From a checkpoint of a small masked spectrogram model.
Model: 4.58M parameters, log mel input, norm layernorm, activation swiglu, patch size [4, 4], depths [6, 6], widths [96, 192].
Training: muon at rate 0.028, 40000 steps.
Rows from block 5 of a small masked spectrogram model, named by matrix and row number. Rows with one number belong to one neuron. Each number is 128 + 24 x the weight over its row's rms, rounded and kept within 0 to 255. All counts start at 0. Numbers have three digits each.
Before each neuron's rows are labels from the 100 clips, of 14976, where the neuron reaches its largest size: "responds to" is what is common among them. Only what is clearly more common there than usual is listed. The data: simulated sounds of rotating machines with and without faults.
# gate: MLP gate (model.blocks.5.mlp.gate.weight, 384x96), inputs 48-95
# fc1: MLP up (model.blocks.5.mlp.fc1.weight, 384x96), inputs 48-95
# fc2: MLP down (model.blocks.5.mlp.fc2.weight, 96x384, transposed), outputs 48-95

responds to: state: faulty; squeal; piston engine
gate.150:135170081159127150116147093108135101138134115182106159140113134111099146108144100161130138095097093150105094135118124113130143137128146139103158
fc1.150:114157161170159132121137152117174091139070121134116129124082118153092150118145172104101121137082131124099112118106157141148109166102114135084113
fc2.150:109128103091151128160093154112161141138154122119168141131144141085138098151138141104132161141190149103148127148117126121143115075124169095121099

responds to: reverberation; text has "room"; text has "reverberant"
gate.4:112174131172160093125129133124143128099107123116172114157149144147100121109103090117144153140152106141186177134117142173117112152135104130094112
fc1.4:127178143108151191101151132110083115076108094121092114170114118132111106124160153131117143148105152144093120103164109135146146133098117132129122
fc2.4:094128151133106151163116151108131133114119121115126123147099151128091099159095107138122151137093127133159118140104147130091091134068094119146131

responds to: compressor; pump
gate.74:104129082103127097082182130107144143087153088160150138135133093153128070136130138131168171131157083111131115074161169139124133069144160149131109
fc1.74:144142131145078130156119108143143146129135146109128114115128134110134123153130142124113129162113129150075076210083105127135117098099129121122111
fc2.74:125128088136135103116159103128118128124132106131118153124125124085125120113125170108119161086104124110117108106146098156076118110141122092119108

responds to: speed: fast; conveyor
gate.86:098162186130141130122156093115107120097158134130130157117121173140148124117114050075174128102151096151159130163139116146123118139109151121147167
fc1.86:125151115132135110169094112140117145065133131123155125112152086162168087134141114156104132094123117109121161130100126119128141133056082158106140
fc2.86:136128109129112165107092170162139150143139120104111134142129110114084119122145153155120148140159120123147106149152151101121108149154170172111082

responds to: conveyor
gate.61:134139110086151116122119122125115185119103114118138142127150145101113120156112145159139157156121157097155138159070111121106125109096160047057122
fc1.61:104163129116119109131111138139120149136135094117150146129147143070141185146128135152131124154135123157084113157139100127098136145123119125126141
fc2.61:131130135131154128139110121124119128155137111118155135115119131026122172123141132176107132142132143148118128136154087113088147137100120101087144

responds to: speed: slow; conveyor
gate.181:132131123110150117125114131085142127190118166145141090158117108118132145165118138147124103145148170110127131134097132089166169159107116065151111
fc1.181:115144117119130162121092123138132130075152077119135113154131130129154151119098138081131125105132095132120090141150111112171155118139135171192133
fc2.181:174127149124121120105179123093154108159114102110104114133134153127170115103102152091127143134117090141135104166145080107174155108132125135171129

responds to: state: faulty; reverberation; text has "reverberant"; text has "room"
gate.264:112117128087151114177129125129103144126116120081161143159146088112121113144106113137137124136107092133124173144154142098108124135139073142152150
fc1.264:153133139122129165068125103091159147155168120097114120095105158142154153120124118120104141137138141137143095157136109136158109100114177112134092
fc2.264:132129136099123118146165146146147123121111129087147127126194099153135122137131145103111150147120116135128167135088142152151128195152094123127152

responds to: reverberation; text has "room"; text has "reverberant"; compressor
gate.245:120147148132121137143147121135095163095095178084126088180157156139069091126158131117117114155138131124129125151124137135122073178113151142103133
fc1.245:162129098120157107145151126148112171115124101145152057166121176099101106118122129118113139130141079145129157127110098114141117153141112124114131
fc2.245:124130138133080120096086123115123073156135120112112162086105117120156156137090136125146143135112172107157129095138159147084132102131158154119127

responds to: slowing down; turbine
gate.75:108150094121125152124112128134095090216119151120099126164125103115125107119111099128126106071140114141102145152160136172114153109123104134128128
fc1.75:090133123139150132139160073132135118157139165141097143118125145112122147134133119155150113113172125133092141146139174160117156143126093123108142
fc2.75:146129159116111112133124178113144173055124090138174111118108108143131132135148148110115139154100133103136104096083114094142103115146152127168119

responds to: electric motor
gate.17:066100113143182140125135139136137081122104132178170137115119099167143115105122150156112154121156109093146157106141130138095148101111135094085161
fc1.17:113168108120040120106142096143126109139138106163158148125138100140115079150139125123142118145150127131077109073134160160113159135121137121149133
fc2.17:090127121132102126096115105123106096161099147173144110131177128144145102100120108112115096137103142117138128072128131104121166127127142130108149

responds to: conveyor; speed: slow
gate.252:126135120101085115118128124098167148125141175119147146107108176161087120133108129123114145067133154172143131168138106100122132156141103114105109
fc1.252:121066118091142112131127138111132131122182121099135140138111143196123158136131122131096130107111134132125152158161150109124100108136147120173096
fc2.252:093130174130095115113138115131095179138115116136101093086117130104137151130131151063128142090124155129152099069119148096131158136149135122116140

responds to: turbine
gate.350:162131134115122162144121172093142131068111098118168143097138123149135129126128141133103133192099142121130110108115091100134083106101142128136114
fc1.350:135124135129102123118126167155093128153102135094129112174128085143145095114114106086103129071108100113101105154159090132116130119143125145128137
fc2.350:112127116109160145131113112063158139056133115122150154077135121158139171132142143124137124205096128133136128102119153143113092136147139135112148

responds to: speed: slow; piston engine
gate.108:183149081116113123151129124109093126130144134128095136067129092146152124158135115147106108166116152135142158176143087126124156089138115102138112
fc1.108:147151129085109081137116151139104168141115118108149171141140145128163128166130147106143136098132094106099090109133143107066100141086146156120170
fc2.108:145129119153112119114101123102139093128158118105127140145169140135135128093153142123132098161172133144080120142101106122108117144095141113131136

responds to: turbine
gate.372:117095139107104146144196113174096126148128145156142108087127117160121076152122144163111095124103089132149123159110103139125152151159117123143130
fc1.372:147069142142147117175109097137114080141144111137153098129125119143131151154151146143124092121096106201091109131144118131107100122144103104156138
fc2.372:112128139109168137104115144106080115140087137131111152150136131080168126129170093143130106115175137110142152110098144138149123130110131131104122

responds to: slowing down; gearbox
gate.253:092162076112079164143127086083116143146118184133089138130135152151151129113123134153146108159161105146109137141140155167130137127117098129139115
fc1.253:127118129107160164167134130093170144090162133088133129093143115124130165131167153134138134153099153093143116128115149134137116129119140113125141
fc2.253:153128162139101080093133189144129117103118084140160115153088099120121100124112102124105132090108114111132130099101103097132140110167147144153119

responds to: pump
gate.338:124086110094140133121104139116124141182129088128188125114149102156102101129128119178142107145174117131160103149142134121123145120088135142123143
fc1.338:095138134088150135124119105157143158160145080113157154117129082163067098135112114134153126158172117133124111115120103134149144109122121140110163
fc2.338:111128158168162138107128103115155113178130117143172126164120133086154140131098147165143160106120098137183124208133127102114135123123133160125136

responds to: slowing down; speed flutter
gate.51:101126079146133163150115098098124151179107183159099130092122165142136144099139134129138124123133135145155123132122133160136132158100138146138113
fc1.51:125136150140152189150122115119151098096130126160108149045125194147118164112139130152137135161159109114162121099102142133129116142122145131097164
fc2.51:129126137101101107134123159123126149123133099139158088154124084115123108135113141127130151108097134100137105135149088129106094100120122132193171

responds to: piston engine; speed: slow
gate.27:130128109153189120127094137128102155147141127101107129137127121143158137133148106160182158149130078146127112094093112138123147109140090093170143
fc1.27:122153090089087085131096145126112138127123141105122122136115163107135096134112202096131133132131106097163169119104177128120150110119129112086160
fc2.27:107124103056131116134145125138108102129097141156160102107131112091099121081147172089108125100102139127120157119145134114105101134079165135152158

responds to: electric motor; rattle
gate.49:165149137145125153148143108109132180143136138173136134156131098131114103104090166093096131105119118077192119164083154141102148126115157071115140
fc1.49:112089133111135118133120078134173166143123103161142123101129128121117108088150192103125133139125161121141142131115122138102122098110189101069123
fc2.49:181130109122045135120073131101118085132148133099153132120161127102153109130144153108166072147120105109160153124144131105137141145144138106099132

responds to: reverberation; text has "room"; text has "reverberant"; turbine
gate.297:132157128129120156149114122137152143143203113103125078113121157108119120088123139159187145142140163099128108159119108119105075131112116104091120
fc1.297:166136135125170151107104123125128119147086127114182125095149147120104128089089140132164136135097102146128120167135108113098116154120099109088114
fc2.297:131127114142185151123109107156155145130126133131162116110108144178102103141107102111087132096125110097177083108128125119169132133112124126130149

responds to: slowing down; electric motor
gate.100:137124110139124116101103128140131099140132101152114129157133125151102154106127110144138115139101110176121110100116118194150153127119176130149147
fc1.100:132142136141102127124119136160092119111152146167149164157132157109085085142100109151140112122105142129068128146155089119134099156129116138118083
fc2.100:156126139094112108090148156103157121101141131096129140116131177089140148140176110105135164085133110137122128132119161149141147144164090109111151

responds to: state: faulty; rattle; speed flutter
gate.310:157162101147099122165126098122096151152133150151111144115116168172125125109127113141182129164105129095126181084103083114123137143139085136100095
fc1.310:109134165155127112130099104133110127140181160112120146151128122149157095133115135145127141113086136141096135144103097128170121083182086085121120
fc2.310:133128094101121154151134131178142139128070130146163101109137079160122143150147127096126129102186154113172147121138149147115130111089153140102112

responds to: speed: fast; conveyor; bearing knock
gate.265:105125173168142127126168084095081103109133141123132151132144154150172160147106068122169077122183111115120136160129122124131110132127113123149172
fc1.265:146124146136148128106126146090126080164148101147101129153070170114111157117130122090095114145127110171130095124135100151134105091158150139127134
fc2.265:120127098117107086180067151131135134126126087140137098141136090100114076192140133109100149122140130146119130101111119109127131146125113109113111

responds to: state: faulty; rattle; bearing knock; compressor
gate.380:103130142124130102112139095139118134151148129145144124080105109173152143100117113108094122219117146135115163135117168162139100120124163122132109
fc1.380:099117127138159127139082085121091166115150176107131139103105127143107163120177129103121117117134093101128111131128127094157114123123124079150124
fc2.380:118130114109157103133137129156091105142115093139114126125116122132133101108143106139115100136062153167156130162137122151176110115154112087077163

responds to: slowing down; electric motor
gate.129:094129124115107131136158145143094086133109126103083116166139096112147132139077149133141118164133116159066117144073127115127168113127121134152106
fc1.129:127128161077150156154128123094153128135091164145152107096162146122126145136144132157116094118112119153176086134155144141132136199113137161060137
fc2.129:142127121156078091129139108152171129156130147104079105140170112138088114136115133109142151147140162176047133160094163169181115115138097148149099

responds to: rattle
gate.314:101116135102129127115156140144111078156099130155126127138104173114108165134146111122186095149128111133129090136148106139113142133200142083081110
fc1.314:102150139133047102136157105091093159119104157119154102127124142120141141134121091123144132126118195119159122101160143126115139136075132089116109
fc2.314:138128121105197124118132143153131064148116133138100120140092163097107151113137136124156104158115143138121107150168092135159140133197162103097103

responds to: gearbox
gate.243:103148127131101186122072121127120125081143113127167106148093097107122163152150141119125089118172150102117117137128098093131160131155099106136140
fc1.243:138130132129071117129101098119084153147136169147119103140110127101141155128108089116154133147118182153187108078123126104125129143088126083108126
fc2.243:133130114134194187132098097137133129085129117131152116130123087127110141148117137131117101113155100116116122175129110094153188129151089122113147

responds to: piston engine; thin (high-pass)
gate.59:138167137138133126078071114143106135134089158158134172127143083126156167150162107187105087134135086146148133162102112132110126116128124134086120
fc1.59:131115104107111116107116122151114148109154123094142125107119089175122166165100082152137082147143089130108107132094117159156107115128155136149144
fc2.59:127129170153133139183109114151100112163139154120125111134135156146124169118117119150131120138137151090122087106126145103180139120129094145117167

responds to: speed: slow; compressor; clipping; text has "clipped"
gate.98:138145124127169143154130119150144119113113105136109110125084100130104090093116139181130144139165109083130124111102111152104138109135148091140072
fc1.98:106110128158092103152147096118148102132146148110146131145129143138173153168152143122182133134126097160134137144152139097107112107117159130165163
fc2.98:113129147127196155133129112125124145094136131145123123127116104101098132152126144142088155094142143145151129119140089192156135108155135108147095

responds to: reverberation; text has "room"; text has "reverberant"; compressor
gate.23:113141133141101134109140124119142104119119143100107135163097110098140124183155135146167138144126137142085105163108125061158156112147135107084110
fc1.23:121067113140121154105118118122163146096132130091130135124125114100099152136135105126161140161153110124140133133145137173107121114104131138212119
fc2.23:161129128126107116145125108125106123123140100133152091104119106107184115116125109077144120133154127123120092148101149109121137103153131111128131

responds to: clipping; text has "clipped"
gate.13:107084169141176105117139136110140166162069127136132089122130110117138123134185142148105129136094111122107156159089144153109138120140123151141126
fc1.13:152145154146189147135094147090115145138087097121123138114159136119116145123154155079129114125105125152132136169127141137143096096138128166179138
fc2.13:144129135115157148125112129145074121156107160161118118134091144133117096119123126123164081142124150091169100145139077051141123128081138106126103

responds to: clipping; text has "clipped"; gearbox
gate.96:109155091096085127107107130127157117142145145090118115117149130176103070122123167114146120135136138167101127077101141134151130136104110095091151
fc1.96:146177082117090096119107101092135113120160121154123109109103168147127113089142170097135150133110134151121147084130152123154138109126138103142120
fc2.96:105124157141131144154151103118108174138098115191111098115149105125067167138138098092146121119171148106153102157153114092115153126145164149088117

responds to: turbine
gate.145:141062143129157078114096180181125102103123070107152128135118094107101111135105141102100118115108165109118136123124118125147125139152126132161149
fc1.145:148104185115136128128128175126146131075127068118159155115090118116122138127135150122098156150087119097138148114081126104124111120144136131156163
fc2.145:106127088143120162141147075144100118190143191144105112130143163124146137119139143139134116127174173138126143155143127140138148153089139124092118

responds to: rattle; state: faulty; compressor
gate.346:142118100100157140140128139143071158162162100132159109092096160089149137116155145129135124139134117093133103092066184147122121120095134116137127
fc1.346:086158100108110114103125092126139114123194119076140108132128127117133158134129135089102163180095111084113135120115150139136110123136122093114106
fc2.346:181126140142094154137129118170084154127055127131131128137136103183127153125152123147138117121143114104172177126117174134132149122118116115135134

responds to: pump
gate.33:137094122125084128103158176133124147155107122125153156101132120118066116126110177106155139130174142120161090149072114115117148107117143123153124
fc1.33:155093143101127146134152145115119111143105154152151110093155112113124167108122136154092138141080137126115118167085092170083147107143115074125114
fc2.33:094128128153079122132104104149138150131147108114148123134093135191132124130106131086136116142130129144165124114165157115126120132108112178167117

responds to: gearbox
gate.377:102159087094153202110151115068147151147131141098140122107110183102153163148167114130133131166142129112099125082153125143137137139097087145079110
fc1.377:100145157087138152158092135091188168098126094162121159090088126127156131142142128112114137135111130124110157157137100152121115121124138108126151
fc2.377:155128180139180080128111117172117124116126106131120129162119101147146096095118122125104110106129119133143073197123115133130141130164123123117144

responds to: speed: slow; piston engine
gate.137:094100143142255124107120117102119133130127127125110154162106158129165110101142166114155133120126141158081129102114114097130119130113152131132132
fc1.137:172200117129030144160119125107117116111096124125140115156124124147126119121153100127106163147131135141170132145145113100086126106139145133155142
fc2.137:141127162143026128125138150153133114129146137117130160119138119100119153128111131187139204132105127146102142117119138145100144167106114182129125

responds to: gearbox; rattle
gate.334:112109103163135132142098193123089096140157102140125084083130123143125139120128109161126129082115122126118125147096105142110139116163142107118135
fc1.334:118062142126128144121132126128114135112110139139139131102138109162106141118127193128098146142115130123134137155080155126128133114094097099109096
fc2.334:133128109121108097152078154105151116124120123116135130135119114098128118134096080116153106117107147124130096109139103144143082171107169147105107

responds to: compressor
gate.366:160136109092132157137140149178117113101131148095095194122160135196122082148120127131159140128137134084121130118130119132131151131163116129155155
fc1.366:123156135143100109096143132110122135108141154185117101127108105136123133115161153098135107172166153154185152138119116162124140144089147137125133
fc2.366:099128093071121140128105144182113153127123145105107149130170141155114084136120097093129163115105131126132130120113128172093146142171139136151146

responds to: reverberation; text has "reverberant"; text has "room"; rattle
gate.343:109134104131162125141114077123143115168134124130093098134149139125141152124140174099142095135069136132108141130163118113148080104138121130131164
fc1.343:123168158136111104146147129162118141104111136150135129107126096167104141093139167123101128101115159126101157172140174128127130136145097134132083
fc2.343:143125118126122130132130153107168110106124130111151091111104103147128089151133115126141123118144121059125141117101124156161146185126111128110123

responds to: speed: slow; piston engine
gate.378:135140147123074117125118142182122162122149118112142080107142177120124100153121124142130112188132128127109138177177128121111091132130128147164119
fc1.378:094211128110151180131115102124109135123111109136116168134122149148129117138145110171117153094128163133115140159100112108131135146106132129115101
fc2.378:114129136136091100102150136137121143147155133124153103150142160154160125160130102119130128205103102131113131158146143157112128114139131160110138

responds to: piston engine
gate.296:143097144127106110130146156132161135146109145137137124128119151182097128159150131114141101181072141092129162107096127133086112116129131100084115
fc1.296:151105115114135167090112125156091185107170146170115149130128168100136140112113103140125149125190152136120115111128100089160116109096116122080150
fc2.296:153128128101084127127099120103161065116074151094121121100126105132116094135121115098130130132122111096117149098154115151061106127131114083136109

responds to: reverberation; text has "room"; text has "reverberant"; compressor
gate.332:143146137119131181155121129133068125170116119130119098123118150156124135113104120144108082117126137120142159105129104115133134144132147128067161
fc1.332:100098113141159147156148107147113121119113093115134114109159165144142112168137155174130131141130131128120173111084133134148102075150129101083100
fc2.332:098128128144132117121135130150111118148143123154125187152134121156073175127117130108141100152199135126155181121125136106122111145111147127153122

responds to: compressor; speed: slow
gate.309:141155150119144120109143099158156171134114106110122150115099132140131100164108126155131129132161112138099124176128059119137105115120156084032120
fc1.309:118211123126120118099096145101153140146132125155100144117123128153137137120103137131103168113144157081086126196113121139150105137142092152129116
fc2.309:118128124123113124118106105131130118125092119122094094115136135147154132126118126126118157174141187125140120144130128146135104130101081114137120

responds to: compressor; squeal
gate.244:114086126088163119107123122091101102136164141167115106123171075121165132123098096128170082148141117110143109164153124119111121144151087165125152
fc1.244:145156110183131152174133136142137118159106144087160115125103162167096156124128135109105173111081111106096120129103150133142118130105114133158067
fc2.244:165128113097116124136128165135123082130138088137145152164142109162145108155149142171111115145158129140070145136125156154057120158127116112164133

responds to: electric motor; squeal
gate.242:145103091183109129172142153132122109117175106170097114136104155133153109114117104128093138163111124126087118125127132111097088141155136115140166
fc1.242:111150133121133118132191098112090140100140133137126125181109151109117126119164158112120135113122140094101126083080129154135135097159105131094175
fc2.242:114127135072173135109116105152124122140117157143171082080145130104138105132135144112125110113161084125161148135106131116124096135101135090059127

responds to: slowing down; gearbox
gate.373:112155073122109134133163163104125132154136120165123132148098082136138098141146153173120123137142110142100115122191188138106116116142130104158100
fc1.373:122149167121141107125112134134133113130139083147122072099149097127115162137075104159138145105154130112105127133102117167126167098132162165130130
fc2.373:101131118140140119114102129088100114126135116107175113131118079168156123131145124126133127116138130101164142122164094133115119152117082140141144

responds to: conveyor; speed: slow
gate.3:129114097131177113124117107149132104166129144124090139106100165138152108137118121128167108151145145124124131102153138141133135163139145086096078
fc1.3:130099149116096097112121122128104143119095162126145112138066117122144152141152114092113144148140088173148122121104113150115126133100140144100138
fc2.3:133127108133156120143097153173185132183120110128128118112160144112151118135114144124158141088095124146135082138126121155169108178148131136123080

responds to: piston engine
gate.336:099079136138134129100118140138142068154137116122144144134182106161115132161145096090116108126160138129123170121148151156064078147142125124135149
fc1.336:135138135135126135146140079130112146148101117155110101098124152160139136139128178121134118106114135089139091134173114104154143119115125168112111
fc2.336:098127088121154108138103175147121109119147105142144121174152119111147154125153087120099119153132119162112160119120151175095103159146109121115155

responds to: compressor
gate.141:112131099091165159147160127146104187124147143089091148172113111155134147180121170125130171131093108103153130156110125103095108106140146085120095
fc1.141:123173108122112110111092144132159140160135146149097161118119085109146113125095186160113154129140116116136159102114109127142075135087113112070158
fc2.141:128130128114148098150199083120116172138107161117122071127116102152142107112102133129132151095160132124152096100132130130139111118155201126130111

responds to: electric motor; turbine
gate.22:142108179130147102118128173200124096159139108110147090150125104104091079128122120100112119060133140099132116132114099105136118106151149111164137
fc1.22:134138122154155083104131129186107111188134151142107123172126143063125123121098106147147127067169113153110141133131140122104158128121129148096113
fc2.22:121128093114111150145110093072122165066122131137133135082127142147149177124165152136117140198118160134137126110119146150131112150121117113119128

responds to: state: faulty; rattle; compressor
gate.89:126101139119110103123162147098130153158123139136097143101113155155132151145134130175148128126128157100155134085146207161090100135094135106177139
fc1.89:134128132146102160132105071121137122178122171097136121112139113109170135154116140085129134136116158154168110138164091085125146139132092086132126
fc2.89:143127139109170070128186138099156157149112134129105139116111143148139132132182122188129110143111134104108154128127180143129092137121155132121156

responds to: compressor
gate.83:142123121108096142121159136147151098123159115101163092131123080160117135109117095093112137154122114176106111119119133152152149099095131157124147
fc1.83:157119133126113119116147177103123126124149124146115121152111190122114173129114131108109119107093118179143097123141162125135171119059110135151154
fc2.83:112130131149131163123115086144095119128135139096143127103098184098101107193147125123164113145126162070180145147128099150152114162151135112110117

responds to: turbine
gate.153:090119084123114114141127141123153097149130107130122103109157137142126111123078166137100137127076109126110126123125171149129107139140080124131142
fc1.153:139129139088099157120170140112119093116137158086119145126110083120163158151119107124115119138138197141142113166126138143109110132153097157157100
fc2.153:131128123172149105134089129154135142133126085156145110147159185134096094097139144129156136124149066113125139086130131107170161132080150105115164

responds to: electric motor
gate.169:113155128146103076129158131127123125109101076144146142111099130126124091121123083119149098136131078130119120135168129110139162128163152094136112
fc1.169:143094138130137068139142076101137105145144134090099116134141116126146146149140163122080144154107128131194119122183087093122118140105124094120152
fc2.169:084129117122177140153133134139138132116104093145125139121121150150099116155125092137151123094135091109120165154125137086133174114158138143092134

responds to: compressor; squeal
gate.171:115130077072119127119099144125098160110136142155134141135140111115128113121128089101150141116089154086159126164133128106094091178135133133121170
fc1.171:116161142121128157142100127183120133103141117174118151134110156100112116125091135142125163101141167095120094117147101108088147123102103102136154
fc2.171:131129096132134155146158137135132119119165088131129184140106129129105112163101145132137195139173122144167131179074127136123137122100161107139182

responds to: piston engine; compressor
gate.6:163118151163131127144111151073172111106150130138144099130154119098093116127133114134086100121134117111132122132128090111167125114113109099169159
fc1.6:103137144135156170132122107142095149139137080099145155110133147154141125185159160156117065139118115092126146132091132093151129137154147151116145
fc2.6:129129079101100105157128147172113153158130144106125165136108142109158118096125105103182139122149155139139120145146143112161128119160151129117097

responds to: speed: slow; piston engine
gate.322:166151134107146154116136117172110126152126170130125106092138121099144123160096169124136147147103156131084166118123093105122146121100114116122118
fc1.322:104117119107106167109146095131143122110156131084106156177104142139134142155102091118179134129116154163133161135153166137101082140159159138146108
fc2.322:147127166087160132114108095164133115146131163132111086105149097113163135185127164130154109115079126101120124131107104112089146120080101133126160

responds to: speed: slow; conveyor
gate.114:133128128140151155124136145108151073160073189092147108124123129130169137143160134090152087143109161117144084154119100125150160124122146093081098
fc1.114:115150119142122127127163078103140153114145093118130187081158172137168084122135114101163136115136089114089114138138111157111098129119146135122125
fc2.114:149127085114070115103125117132129162149135069112128144104129167082129094122120108124165157128135117127127130112143116111100157134129138152163111

responds to: electric motor; bearing knock
gate.203:129188152121130125108125135092135076148133151123085117158128133125150085140108128104113100147168138125072098166154110141140096155131093098075128
fc1.203:166129139143135139158123112096071152093094120124164118097144118149128081160133147141119139167141141126149108137116128109173153122100115121068092
fc2.203:173127123102156118098151141082171066146169141120146136157160092122137101134130142096092105121140134135100092144121100140186135138097097133113124

responds to: rattle; state: faulty
gate.38:163098127147132111115147132139085133147167137161106138135164167074114100104088133163129119141154102114144176131124138145115108082130155088117117
fc1.38:138119137119145108119167106155097102146122135140097169127091117129127106119103092137149097089129152128103136113143133146142096099121146170149124
fc2.38:132127136167157147085150148125193132127141134156176137139146120129149138125166152115099099153142106092135140133126106119104119133128160131167141

responds to: piston engine
gate.258:134170128090108120067103134076140148131119111112111144111114106141106134140101109130093152139145166160151138143109140129102131119129125118111109
fc1.258:134123094110122143078124147120141091133121116092140159118185116116119138129118133095106149103158148097152140130145157160093134120130139146220130
fc2.258:154129108132086132143153137132174143136114168146128091151108113143136095131151161107104110126081085114150130148172119097120113136118127131167112

responds to: electric motor; compressor
gate.19:101134122085106085123098124130108158141109148099141118136097137133129141166162099085152093124125122124154162162129131084117145150136121121137094
fc1.19:126142144118155067154114095153114111160141133099142145131135146149143081144149123115128102125165141100170140127141073163168137123118096092136148
fc2.19:139127120111135120152100137144084174160122129116126106085102180202155107133138114126182150105156157139143102119123128104202166148126134091152105

responds to: rattle
gate.63:118180117134132151156119146103116097147136123148125095119107132126189125104154121145131131144120101132083124092148168167126102100108105140121129
fc1.63:106153108110127099106093163089131081105136145139149083114154148092124140133157115127157134110091140089152144077144173111154151149148139122154110
fc2.63:132127133146073131159145091157123157130146144105103149112112112173130107135112158117128138171134127163131098137086094112153141145115115115129148

responds to: state: faulty; rattle; reverberation; text has "room"
gate.167:143109135101107126144177126102138118143115138144134111105106099111064164132114155098130151122128119098108125117125163104140171104149093128168167
fc1.167:097142091112179134126087109113169101132145131073129122173144132106173130130157122192102101112130168131151141116112123172159126126109121130078106
fc2.167:121131110124099095113105123118146149122145136073110133157120187119107122144118111175116129097118148128129133105117137125063098133101096159151122

responds to: gearbox; compressor
gate.81:103124112141146138148132145117122114158160147138120099123106158136125116106146133109085147118114147129156153117145146119139125120168104119151169
fc1.81:123154119114162147138134116120145131166137144130161127143146133132164152111130129085160116097105129113140106121144137149113141160132103149134136
fc2.81:164128142110094132107117128151128128092127113128121158137109144170118134121124139125133130171137117137097126161114123125144093086110167140162077

responds to: conveyor; speed: slow
gate.58:153092132095201134129177116117154131151132140109132112180134150129113092142108146094142112138126147125164135144113143102153118125133113108149073
fc1.58:128104145124153158126131145121135120143120169159157119117169145130131101109121140120133145095170144143116140116127139122116145132120112073095181
fc2.58:112127149107090134138133155080121092142121170146146148083097093169138138113120118121118131111115116122144132152131129098098132079093125130131110